config = dict(
    image_size=48,
    crop_scale_min=0.8,
    encoder_conv_stem=False,
    decoder_weight_standardization=False,
    decoder_block='basic',
    beta2=0.95,
)
Rows from block 5 of the encoder of a small segmentation model, named by matrix and row number. Rows with one number belong to one neuron. Each number is 128 + 24 x the weight over its row's rms, rounded and kept within 0 to 255. All counts start at 0. Numbers have three digits each.
After each neuron's rows are labels from the 100 images, of 14976, where the neuron reaches its highest value: "responds to" is what is common among them. Only what is clearly more common there than usual is listed. The data: rendered made-up planets. In brackets: how many of the 100.
# fc1: MLP up (encoder.blocks.5.mlp.fc1.weight, 640x160), inputs 0-79
# fc2: MLP down (encoder.blocks.5.mlp.fc2.weight, 160x640, transposed), outputs 0-79

fc1.500:121067150116097145151136125132149120158082106116158120141119145139118112132130105116081154132131143118053106142136184111087152135071101152117119131157117117141113149154150136118141144088139157147121141113133111108138130084124141154111142106
fc2.500:122137109168176143111087175125136169123107139138120132162146124162110183122142162122165140123108125157184149093158135133081136134084127135117106108126135107104110140115122139090139161122099127132128147161135124118130158149085124119163119154
responds to: gibbous (63)

fc1.416:116103149150140157087119094102120152141116167151130149057133155133119102134106183120107154080151114173118095111130131161111153097100139136145094106119152145102107130126149127082104127112140131174161132128159132122142162132144177106083098120
fc2.416:125098123148136128088121158134170104134143130084115139163152118131114081120142123152131119181114131110159116118146108129163119132095129117151111136137166155140124133154120135114064136099120166140149141144089150109101140089175131152151140124
responds to: polar caps (67); gibbous (58); moons: zero (57); cracked ice world (34)

fc1.518:094098163109130119077116099121120154138136147114116112138114161151156121156146110098159135121117127170142122147100136137147129113121120111141164169115105140102112144114133120118142180117135145136120125148119118093144147136136121146157122124
fc2.518:163185188115127119176136101146074132143089147122102162107135153109093159143130167151131112164138147110164088121079139119161132096146149130124145101118144100138173132109148134142117144153127149096106131087160131126119115118096150119111157122
responds to: lava world (84); full (58)

fc1.218:108095139120158097145074128169140111097117114112142111142111146168136156153105121100148123118142101147145151136108136117150146139077127113111122131094147094143173156122142090108147194093142109115148103120109105076099100155137124189137148120
fc2.218:134136127150091117116159041105160150127146111151124119147150141071121160141152136149142157122123113124119134096132143109071125147096101151132109101141107131140134092139100137123152111111106110126119130159128148139117156113119145095143102102
responds to: glowing rim (84); lava world (67)

fc1.254:127131101167138119159095128120102130114147130136114162162097159131117157114162099136118131114084147145096130147168150097109105096176153106163130100126113131168123170148079117122101084203143141124124128134143132110159166161125062141091127104
fc2.254:122136108115156139143115127133127124124166117112128118174118131158119120127167105116116140105130098134110125089081167139151100126089153095116146145125160147109104143120132148117152077161158120081133123109147126137124154141105126133135127157
responds to: moons: three (66)

fc1.49:096113126169123109171158148129136115109153112145122123135124129105088148148146132102130102130118138109132099167135129156082071125116137158131085141136104158130149133142131089149111134125079164136112159161104124156155112096140140154108103145
fc2.49:126141074071111104107157143150148133152156085117140151149135089152166131127086110139153146189099095127133106131114086121155123122196131080112149156169112128178116120106108111132146143141126142128145133139066124142137128116122121138110122120
responds to: gibbous (88)

fc1.410:143123134162142123113116146123118155169104150107146154132122139133123113132114086127161082141135110138153144108105181136117093171152099111114142132134180070089132102118131112130139159107104139135119140143110155144131109140112069111144110111
fc2.410:085139140132099119075141111080143080143141105125135152127136108111087098104108109137153147089140087141140127075121153143156151127113092118128107157112131134107179117138122102101137115158114130116124099136090135158165123131133135171127135172
responds to: rings (63); lava world (43)

fc1.187:118127112142142169116151144113134132139122123142099121092149177104115082089143156100113160084179137122134121072127102185136104125114147152108143130104142162113104132130097168105146157113159113107131160145156148113108111163129113119115161153
fc2.187:117152128118143147140037109143090138157128119121066092170147150117096156147093166126140168138130120121147138131105132117144094160125160124160110126127135132150120095133103095109069120120105146098119130123108147088094157145111123112129132161
responds to: polar caps (54)

fc1.375:149156113098109106124112144117137117132143172141111107097127139171135143093103157122155152141145113094082104141121102085149100156129155127149142108131109132094143129112099132134149098127137115099156123114145147082151112091131077159139095123
fc2.375:099170146116132160144166090125129102134092106121145165133114107118129113127161146096131120127143164092187134139154128153091129119117161128140111083139117105153145114119087137126116122109138109135105161134104126160118143099140124123138183130
responds to: moons: one (83)

fc1.479:137139152139146117097132102150096160127128122139134112123125188159129161132085130140182113108142130134128092127120110157145146149105140106115126135115130132097121150142148123105193112113189138098183103188109125105120114150128087138137179140
fc2.479:154123117148146099115132081145152075136138117139151082122111148139095158098092127144125167129116126146122122108161148149124132095121120104130132185134133121143092108093138119077162101105118149145096105139096141155119151139135151124158109141
responds to: glowing rim (94); desert world (33)

fc1.224:112110095111138120116114118147133074184137183141131153118109097117150146120137161140071110149130105175070093119140125116158102148116150092162091117107147166123093120133131118151094121092087129135159120124131119118153076125129130145131153148
fc2.224:123119129131112148150141116094166151163122117112141171106122166138095147114141132145142138135131168131130118108097152098121116109153131097088118103137150135102082141157099145114136123144125094117144119113127147110118164127122151136092150094
responds to: moons: zero (72)

fc1.175:137146166119141140181163137121101143115108168152098137133118146153086111134106154177116152149099086157100117156148133113160172100138091160154108110115151110168134169113141129139112138159097089109145142134137122142143096132137153140124165092
fc2.175:141122109152162139139203149128164131059118080130131134175129104165092120160112130156136149170100135160156159118149115113139150106132144133138130155131143186152133100137108112134119155175164145149107109132095123149097183109115156136138126149
responds to: moons: one (72); crescent (68); cracked ice world (52)

fc1.612:140115099129124087110090161106126172096146107082167100117162109118066132092113124127133114159159146102122147164106121128125153080142120127119105137122114121134124135170145120193118138167096135122151101127123083166125113141126128118121132117
fc2.612:115191138121168118079112113092132113121146123117131106119127099099160119100142124076097106106161148132091110127110124131130137128161087147104114091120110123105078125093147138091131082136151130149127099125115106102126154087157130163138123163
responds to: moons: one (59)

fc1.355:075142112097090123128118150128142169099121108158163115106151139112128116141089112127104134123121101098138134107175142137108139150118110116099103131143129184126110133099085097120110132097135090123150143148112141162129129151104116141111136140
fc2.355:155100109114139097124144093113134089128092153109109194129131120137162150090169183119135072114162103136123158185133111117127137105163157094157142126106115126129142153146125137137116127131103165128155113161104149102144116168152095159144122147
responds to: moons: two (70)

fc1.41:147161181119109118105100180121153121117085137117156138140096125095139153151124129117127140104160109147122104121121136169139136104122106102139103135130138125131185195145159159133120182098096117151119193138108112119160094129072153125095125101
fc2.41:149168101130170146112125125155102115167130116120130138148141106177142155138157144175109153165134127116093113132135136103119126111126078171136141102134125133165149147096115134129112118147106185148145147143082145156168118076145105126109143114
responds to: moons: one (57); half lit (54)

fc1.547:081115116130145121130159148148105118138094098146113111117112111152108154119160108121115109141159165118143182110103147135125088135111132110104187152081113134127107104144144135127140154140136120116136125072165176130131156133133186113151156103
fc2.547:118131148152126146121102107142131112157125110150117138109120121090141116159114086169100138124116154099139124112131146175132150124147093134164135116166161108105147131138111100163164104156152111102136120094127125109159109110161109119088078138
responds to: lava world (45)

fc1.130:148140134175088119106102088164148067128128117172136124127111104088131117139115100156131152156147137091117132120166131111122123092159136112123129105087115109143095123104146082141132114132185090123129118106132117110145133097120106118121140106
fc2.130:161127081123142110102103125129107130157162098152124121139116134175153132106136137120159118079132127136101112144153112143120151139109092105150098133176117150095155132108163132121114095158157125140140123193094145142111123109133121102114151094
responds to: rings (92)

fc1.199:086105132164150138120160116127114149097135132129105139130126091131123110150075156086151105103140133115121154129172138053143142148148123149111171125122130134126159174158115114111154097139116153163097109067151121134146130093160099157118128131
fc2.199:106130108122135146122090076133135145136105126176178117145101130118125116093163142073159187119176097127084047160166130133124140111131098135104084156135134093145109105089096136159141147116147131117098160162133143117134171124130143140109140110
responds to: moons: two (86)

fc1.267:118116122114161130123140144144147084086127148135122135132103097124070121094128126119123118097128133104159117116130132113150152066157150137113122093097100092147114109178118135111129145125139133101126140110131130126146153163144160117128107183
fc2.267:130131109091125147159097123115113128097109093141152103109107082125123162128134130117109117148102123120156100153125086132141123147104121147123164155112131120097122136110088116133132145108135076157137161113149121113164116139101166118125134141
responds to: glowing rim (99); lava world (48); ocean world (42)

fc1.290:101136107154086140146132098142155147191135120128111129095115159162155099159174112091105145107070132121099098117152147145147131147088106154105120083084109111147114140112139105086132148104097154158119155123129120132139117125153119143118139136
fc2.290:119115126123152102122097126091125100103104102173141114164139116138088177152106115125132091116140133112174106167154142145112089104141122133140129107086130094123156123126108137134124095123163099135127140116120121111154110128119140073136140132
responds to: gibbous (75); glowing rim (75); moons: zero (54)

fc1.366:140128145137134147102116094123095143121119174111147137108167141141129122130173122089091140084120103123109123068153144156114128117130151158108121122079163131101114134135123149097114144146161132133108110167120148126099158149107127085099107117
fc2.366:137112152127108123180097140129139149125148098115137129137150184080102102090119127129113123192130125106145138090116145125118124165106125111147118191119152124128144106113154117128122144170092141143144129123124163103110145120118130104077123127
responds to: polar caps (62)

fc1.523:094135121119075099128094133179101151176150124162129165145135128147118085127143154161091123087132112099119131097138149115131177159142145100127145129142140137148152137102138091155135137077127167118161108104124146142124138133130119097136098129
fc2.523:140093083129151182155128130094134081081072127103118112099127146105151123125115125120150167184117102144135127127132129142098125125130115166126116122104134161096124128124122153120121109153144081143108154174143082114141146113123117126158152145
responds to: glowing rim (100); ocean world (64)

fc1.312:104140058096152104147113155097166130142121150162132129111132125115134099177105162153093133139116100092117140135177104125096122127099121118070132141104151138107144165139128113121123113126125112108166179109130165126145108174149127161120121152
fc2.312:118158071141119157119162144131148134145127111148144150145152107148151128075164176119154153144118112136168110126123138121100105077120114119181124120110121124139095149121128133154052124113116117141091151169137116101082174104146114123150118142
responds to: gibbous (57)

fc1.548:098121157120160098096135125167096130120124104111092116141125119123100139136126136121134105169170136153171122132129126104083088175142115162114156143123130154132082128153140112157116156112133113142149097124118160173193096132102121124121102129
fc2.548:127099111093118108139152116145122145122069161137167143118141097128104095089153154145169095110098143152085114135166134151088121142157126075102146108138130139111096133136207130120135095156148153123145150132111112118136124152131068147127144140
responds to: glowing rim (92)

fc1.315:110130122111112116131115162155073169127093146158123125102084138174136126136102117157116126127099095148175108114129136142166157110146145139165109122147108077156108139182093112122134161134130138105095174106133117129107126110132123109117118141
fc2.315:094119148119066132143155114093161143104078119124141132104138168126156140147129124145121178121094146091127158133137157132110142147108122102138147138169140156122120097118134139102147122092168138124122116145127166112117136140094141122128134148
responds to: lava world (33)

fc1.35:120117165137088098111113134157110133116146126143170137153115127148130112090107120125105111079100129149136085114118159151178106179099128102102100085110094110143150130119112111151091120100135140116108095131125115088153098140136152141142101175
fc2.35:159120075122109103122111129165138094124121148105103156100102141112150155126153118130140102139151136121118148120139094088092130121135102133152195148111140158097129100103083150149137168127109135113161135154157132104137124130139147108151113126
responds to: glowing rim (100); lava world (68)

fc1.15:158133124111143177155139126132165094090138110102140106116144141122177131097138099126164102121167116145143182138135144154102110159153136117125164112088116131119095136107130129090133125134146126112122101183136157152130158100156112141137148136
fc2.15:157140131143130118082148133137085162159129137103088119119102153095153098134085200134140111119120118135112101112121066115124120141105131114112127113106101126086125152100136121095131101084128116095131148138121121098138131126125111102152118125
responds to: lava world (40); ocean world (33)

fc1.156:127138138155126099119124143159167105125149123151089119124141143147097136135150129154118112112149097093103086120180132117113143083138134152137159109132187103141107145114121111119149121084148088122106112140173120149137177143135144132145145128
fc2.156:186169163153153117135120095137149157139141144164133142152138171136147134141101142144130144121126132166106112094120132125122137177171130128093132150110146103153148154127062174147102091103091151129111111135114100116147120167107132167115108184
responds to: moons: three (98)

fc1.274:148158128118126156149167138129113098121091139127091090150114127109125122143095146130111090081103161125134148148130090139128180140115145157100067091148119099122097083119131127118122151101120114135115096082103127160123133153167165148159131101
fc2.274:137124135089136143137095110133104153115106136153137128148118151145114112104099096130104092147130102112089168147155194147160128129133138104133166146133111122204117134132128145153137100160138121107143072097139134124099139101073148151127121118
responds to: moons: three (52)

fc1.413:080115144159149119131141109130078140128089115106162163100155144130101109162128109166136124164128097154126158097109150094107148102159124130127140150122120131146169123119167124141096096195167138140112140126112140164159108144114104105134081156
fc2.413:123162154135101175162089151130112125111109124172145158131137165076093117173144140122146092098141138121173120145118104139104127144120107076171161177108147136108083122109100101125127144101127113129105128168104145096125126115169154097111134129
responds to: rings (86)

fc1.534:107145105077157139102132118162164150125180158082124179117125109148113109149127098140133186093128078136113146143093108150099155141145139148108137132101122155143175131101114124101099154106155154136149146154123117134135146172120139146104133126
fc2.534:133149141151129116151155133142157126163124146137136143132100112093134099138111129164146132144093108151162151160114203111059145146127123153125181100105127112137113156122133100120181085112127175120115123134113089124147138126136119085119107162
responds to: moons: zero (62); cracked ice world (40); cloud-covered world (33)